From a checkpoint of a small self-supervised image encoder.
Model: 32-pixel images, arch convnext, norm layernorm, activation gelu_tanh, patch size [2, 2], depths [3, 6, 6].
Training: normuon at rate 0.0093, 18000 steps.
Data: trained on patchworks of several textures, 72500 training examples, 63.6 epochs.
Rows from block 6 of a small self-supervised image encoder, named by matrix and row number. Rows with one number belong to one neuron. Each number is 128 + 24 x the weight over its row's rms, rounded and kept within 0 to 255. All counts start at 0. Numbers have three digits each. After the name is the row's rms in percent of the matrix's.
After each neuron's rows are labels from the 100 images, of 14848, where the neuron reaches its highest value: "lies over" is the class under the peak. Only what is clearly more common there than usual is listed. The data: patchworks of several textures. In brackets: how many of the 100.
# fc1: MLP up (model.blocks.6.mlp.fc1.weight, 384x192), inputs 0-191
# fc2: MLP down (model.blocks.6.mlp.fc2.weight, 192x384, transposed), outputs 0-191

fc1.154 091:150156122105119119128153134087102169163077113121128153152153119117186175102086135109132125072133127117134122109114131104137097108093152148110133100128136060148121146170096141133163118118135104133124108146140126116142164113147133111135124124139118079169109087183112110082139151109105160100146120107140120118109167093137116171145097138079144153107100110142183114142071121148119154129105162116069090122140127119158108126127164113132107127129144133122154132128131118078105107075134154112131111116119164111141121137141138115135172130168121125145148109125112148140138123155114133084
fc2.154 084:116139140123113147140129155118097149120135094120155143115120131139076092157178137124110134190134120152114141137120162145114084139126114094146131144163113119132152081150124160089180116098146120119152157125206130158134093149158118143115090123110144133096117160102125116120130122105096136167117160107189111158086117145119138083120161133117129134145123122136165144095157118092138157106127103107099101138088124129146111144088137153140125150180145119138137136105103099059140135137174122120097139154094158112154117156109089141118135111101148134161152114116116100099121121127123140171
lies over: rays (27)

fc1.340 090:129145129101113121126129101190083149122108129124092107107156125123086097102124156151114142109195111130093115127128134090160126114117147124158114111117105130154110099133138155133100104140100141121142145155125213185143119110147151128153122144140095145134130112073123139095127170163121111149101157142104105139138148126147182096195104118109141139091160109147157088111151140162096171106105112141113118180083141165100123119131120137157159174112126131153125128127101124133127127097136122121130087112138092125133137164105110160146091096098113134151113128121143131124136137121125131161
fc2.340 079:118161137122102151162121127149083143146137166106137094113140081097134162140158112107161104132097160149130097139120150179085129093106128131071129105120093103100079123070141144106144177117150093114152136070107131147087131113136126152148128151121148109151145134160148133122120154139149125123142117141116142111126110116156124143151176114198110107168105119128128169094135121084198177140126152107143143131156150153086151154117170135099121115117104135145153113153146134096136099119120141145121099125081112128138136127109147113122144151129154109112110104151121106118152146130158149130
lies over: plaid (44); mosaic (25)

fc1.339 098:149156101089139108150136156139118095147153107110118134130133155111147116157165080117140152141092139140128121127068154145150126138145125134120112092131145147155116132134155135130142157134123097119116134086090137101118131081122087123146129113119140116109138122121156154127176137055142102138110132138137136140109107124131179138112134116121085124136140123131121123138196143122138146147124143104096132124134138075213171133104136164123125106108110188154121153105141126143159133100090103123130160172063138138061104113140097143153108170152147138089114136088142134132115146133134129112
fc2.339 105:160128169110181130147117100116111118095125142155130153130078154162141134138087149098104115126143165122114135181133134164136122125135112146140142152117102156136133163134115103183133112152134121111094139131144134155099149053119204110101122152149113150104148128101119131067147104158126107120093090108138114148127159102140084132100128153085149097110159127138133095079137159143087121091150098128165114156095132107127135129132079106133107090142095115112128124158124135171123144146120120131134124141138146155128136141115141160141129124119185135145138157120132104135116112083135074124
lies over: camouflage (47)

fc1.336 119:189129117113104109093131120128213124142153101103103126122097121133123131136147134153123126109155169125109132155143108137117130124140119121145120164149130117155090127135122146119107129108117126108131138134116128111130070111137125155105145117130089143108124158142164131117153093131115182125117157153116120139254108106121131102113120164151118138157144099149144129148127152151072104112120119113136132130117127145185111139130121177098116106102136156158129120125125149103122083125089123111104145217123112159136136096094098149122114115151131097139110089131125140135100126102115136121
fc2.336 128:156153163133121099128123155175109122113129161144144123107140118134147106123111132122125127146158141112113118097108097122140139146121155086136153126128086123148135135117163126128146125144116156118143119104141097153178127112117135137119135159122105147078134103116127146127056161140089145132109118126121105157066078143106152127096140106135121098117143170155147123124176129119107089164174115128099146085156191131140150102054164113127123099148104150117126094096120127083117180107095110125129179131105139132157105100147131143109154119131132126104161145128160087110137112111162154164
lies over: striped (48)

fc1.247 113:129096144136125136121125103148141109115119119146146135122035030136135123148131138156119132133143148137056130152094111144167121116136189129073150125087115121124125138138113126144131107101136145118127143139124156136148137119127133132112134129141097125121124136125100167116154165143130137140130128058081116131111138119177154129174126112145121126169126164142137134124172134154195108128120128147149104115123143151140119138155117122117150127158124073133138087066139131128141132129125121144132153122114133140136163097127161125118125112134071109111139118201127131134111156126128180131
fc2.247 118:150130141115121091131104114086095106142115083139145130132106149020104131109121101140153132151121150135156143158136158063120114126124106130210130123146147138097111121147133118120133102120140175134116103128136176104121122119110103117108101173133119159126133117105120096118139109128123142090102104141151143158114165136107145130107097099097126133156149179137130066131152122169080111158127148126133112079128099131131112111125100145118148138087126158088121100108149136129152126134109145112155176113124161172139079134124156125132135120150139144138122131142103126118076106134114151119
lies over: checkered (38)

fc1.217 109:121146118137082108121126110107109121110171159104097130136166156149151102092164101155100137166148138131149138086169127124132073138122111144160125145142145132124106129097118116108108152097100087157122122125115090117148136142130065142120136146138105108166140113124094138106123125143106097135097142152122153132155110126122112148108157126146098145179140130110142111114177190130190148165132091128080119128141141102130128118148135092104144096149110091122138125140142099092155114141158127139178187126171141129122128070141094151153157105110142134142146127112157132157154087141090141130
fc2.217 092:152122177175128133115123103122118176126108142093160126104134125150104122082117117143137133191134132119129134112095140113148142132138091158103163156153130102147136124087119130145140113128132124159105119129110132121110112148150121116136134106144142127132105113093155141101124121122114148146139138146125157152114121076119140132108135128119077100130078112118112120127112146168086105076168088111142086203120143093099132168153104098164119102127156125159151113125115130081109156175121094115117121143119174142117127118150133105157106109158158101126139181140120161133152126157123045099
lies over: camouflage (37)

fc1.161 095:125132129101080156126115106096143168098092082135071116140114144121145131152129130137175138112081080137112138093148151112110129134156133142108117120111126102126133183126132135106130159134126123137121112148138098110102137129114106116155111134120124129142142053119129146082169163127112068057155133143131142149141144142101110134164122171138176079162127155164109157135135133138095151100117146078112123089165149139125145145129113146119146128177140171138125113124153152141143149096125120116134112126123077110113120131161116154114181126168116144114084148120129148116085159126122137146
fc2.161 073:132148148138153131132126103103141091158152162171140163127142147090146111102087126096137134156140137125178126140172137120105179137102118137148161147130096092172124136133158111112111129155162127124130104133158139101141137112123126121111135114151126117109109091149084114117140133107102149140082134139153136140199131115085136135103112167092137138140155078124174173106101117144117137132144140135125141132146131158119085082091155133130136100143111137173095145089085136147131126139103149167160157148179090139102140144123126119067165091099151134102150095131144106117154105102130133098
lies over: striped (30); cloudy (25)

fc1.132 085:123138116134106149156165135096093100112170098125153085095154122112117127099101106115148155154105104091163136131128131129119153127136126171130153129158130088139142128114139081137121168111128108128103118077117121116108117076112146136117138132087088132133136148145144109120117144193118122129165146144174096131117136142160108112117074139113172105169151123134106143154171119104092114146080144141164130092113099160138136139125116107123126092143116075108089144075149158136174127186114135141137131119113153147159149140166102114097135144130101139137169149137121155149119129124125182133
fc2.132 100:130147105147151123146141100158100145106154143146131128125125136136177119146152146133096149106120109152103112114136130116157127063082121107134166103134165138165099118176128172096129090126083096106142105123082084098135116156124113129146144108120117088133155129152131128157115182159110152130118122166102154124113134127101142152148150148142132139170126126147090098131130143124128113157108146121150115167124124139143147106146131086155150168120148138123139110145108191134184141103134166134153085095124147116151160110126102113112105180162094144110122126128128177160118107123092137188
lies over: zigzag (35)

fc1.100 093:110124114122132188175156115110100092121114137109132147101127135144162152164068111134143125102148109131135133090147133137124172162164084110107116119119149132117144084102142146140118141121085133123141068153118108129119152143156117153133109152133120099175144125136114159207111094167119117123122166124102137133173112119125137182109176131155107139085092114118130090098126100155110128079143140136129132142145158140121110122139104126170155097172129128138097084124108117140133109152128130138172106102126133141107156134151130138115115155140156137153141066132092141108106123135112179145
fc2.100 104:143145121117155125152157130118108105138106072106096100128142118086123165109163148120144176085118086076134084125137156151148133115109129151136163129124103142081167126136088144095152148135163133130177123112169148084126081119121145094136168123088097138136145116158105126129129129117145118152124128128145147119129146129114114087097105132106124149158154123095117182113143120139149128178145117153150139127107134161135093136109169182129130135083133127136114141105131065158129160122135121090150160110117103131093131122105138108197146166105153142126133101102126129151135143083112121141
lies over: plaid (82)

fc1.304 106:118156128137130176119121100127141110118113139146148112104121150130134134179144168106143130112132126124112154103130080133149119122108111116129126146117141124140051132115103191167115156138129094149135138141117126158160097113136166145122114138112116133129109129126125115136173104163159133081132125170083130128103149115105054139139120111140140158157133150096118098148107127143137138116128144156129153077128079164126130150165130124125115127091183076134162130109131127103174143104137143098139156085127099081137120120121123117101133129135150115186142155175089104152134089075109104139
fc2.304 126:131112138084149157150138107144068081161154132096093101114108150164123129125106109144145134153116142131133130130134132155116152131157110152129155190138169156164154192161110137109124113125157145120076082142163101148144148117131183101118145181116136096104133138137121105101201070131131116077123122107158127154123148123147111136116139138130144123150110106150140139112100150134117159143156139130150139133125165145119124083103107145134078099092136122138151120125112152147099137130141111136088124140160149134164127094099121085138117142168163134094149143107136128109092103117117106134
lies over: checkered (37)

fc1.88 101:102176139096107117175076115120181173138113122138170123134116143138138131139100090136118128127159149142115150129129116157126123122142087138099166137101116118122135125119163120145129142134117114139126138146104114152153128118108116152121096130126109097096114117132111120144153113087135110139118150242118140135141102148114119123128116126146149134162102138130142116128120125143157086122133136103157128124142084111174103123052126152144132155134122128087112123115120120118162122144130148126147117069119076113158134213134094112128133153140083168122060134116102122152124135139120159111
fc2.88 110:119160130160158094087099145162137135113107136110144134142150127127100127116119066182119176175098133114143132067148146137118155109122119122140156147126136150147128114124107111134152159121127158154163113102151118117095083123140146115118129130074141159132092108119125151118163130113118123112150116119110116109122114112068140205160102144139148125123108097128138133149114100165134124107129140100138084150142116110123100153139169138101162142121106069157134086140080102108138122095137119147163092138158153145146117152152117117058099125138145103169130147172116107128141128103123115124
lies over: zigzag (56); wavy (44)

fc1.376 117:143145167097086145154075153113143115109161141131143148118113127123140096114185085145125119109149134104112140140115165131128136119135135132133112103122134084160116115123157125160110134110131150123129083144137127130140109158106119154142128125125116076128148137135102114139136096094153118114126123175138134139113135147118145132138121080135148142176115125114124114118099132161118064113154131135162142141117122116173122119059138120103106139150151029110132135131129153121158187144128118122098191101114130096177138168165098119109145142155125162108088150109156128121186125135100129109
fc2.376 105:100137121135144137089132154142116147114123149102151084135182143137116145114115057077135142128136111116163141088137120090132178145117116106131151143148148129124141108141105089138128124125139111131110106169143110118126093120120139101142133155115097100142165106158147146115155132132126132102156121095126118077128157093098187128125115168114170151141138110127142178170111135113166123106120139137139116143122153149122134105124166104071140151148150039162182126152152117112131138111126132133145084141143113126138164148100132106113104106134200114132091128142094150129128113114117100116
lies over: zigzag (82)

fc1.188 090:135158138160146135104150103091201138109158156128118098130112147148154137160150153130143119145100088158072123117117111163166139107154071140089132140078133141117137169120044158148131105111130124144126123129119184124146143171112164089120121110121130147125107153097128114123126155179150128124144107148065144124130134130125130133144133129132124128154133130114179091119107126118112122115151130099099118092133073107103157129140121100154133084111134131150134115129117139121146117134135118114107082111175107192089127174136131154102129144130099110164140126120136138119124099137154135158
fc2.188 098:143141130113146129106114099075131125142105127130164130135149131142098176149134092125082164093069112168176097122151122083111167134118163129135094137154110139060095173151134155117114096123132117132123103162150141121128126134158096112120149088130156137137105102156123123109157176136140117100127125087163138129141155107106149111132121108129121143124131146130110147148121097125109134136158125140122134158144134153125115126133095129166135160079125141101156149138129137138145165095144153151132158175086086123098142161124127120126181147136115193090136138193144093152111125122098111140
lies over: plaid (88)

fc1.362 120:156152147142100071128128135121069109118152123176158118094127150144133199115129140148185096171144119108109134106137143153136085104127098110128119118156133140119131084104149146124084086142140109141129105087140135133107135100119108071155175131133131111096116155090124135187132134141168120191135129135129121115069145130117126122147124118106151127101095152124091115101122125143128196145120110102146104099143124116137132134121129134162117161107140075103183153132154123098141164107145146134110106103115113130135145136143120098107152145142134132150121136112135130098101135115176144103
fc2.362 087:142151140147152131144138104110157106122136133169108105136121141104140117096122130135119137109156095135104116171121103102134129140165124085114081169097128096138163104096130131156124120114154100134139156138145135106195123120138142056129145132122107126157154143129129112141098130125122118182142126128099107138146149117180120119090140022137129171175139126171181123133179140127153184108144151102129123109148132128126100126128093117150126100139111140132087092132136107132118094126129143139142121116137113098147153122124130102125139159148147082126116101141149079126125154175162123140
lies over: rays (99)

fc1.208 091:104112123125129107123125086088153120099063101131105124110054117132152133130131093119075143118130141144082164143131115135147110113117170117042134147151143138160166145109137176158117129129114089135125114128135126159157121134125189117104141123119129146134105121129147154140148124123134155132149115102104148127122147124170148117190130131082162163123126158147112087117166117146195117122121113126102145130117125088106141141135116119132121132133114127119132101107137129110107134135141131112118102121068126185110120161085127151133132105103128098115107123169115159093148173127142167159
fc2.208 100:110124104115129134109122144048121117130105108134130106124077176126129101145128121160134105111134122093167172110105126121126152119158149098193107124146141181139127136124140122131127068130108152136149142135164166134115112106120114137120129136129125106126076162137116093136138104140079108103120097120109116099079133151110111154194116157086119094158120159126156091091176129147089156114138167138127137129143117096124129167101109122128134103095132096106170146169164151155109113158100141129125157142144110165133117136102118149085148119102099134118136129136117164136152117091126111103
lies over: checkered (40)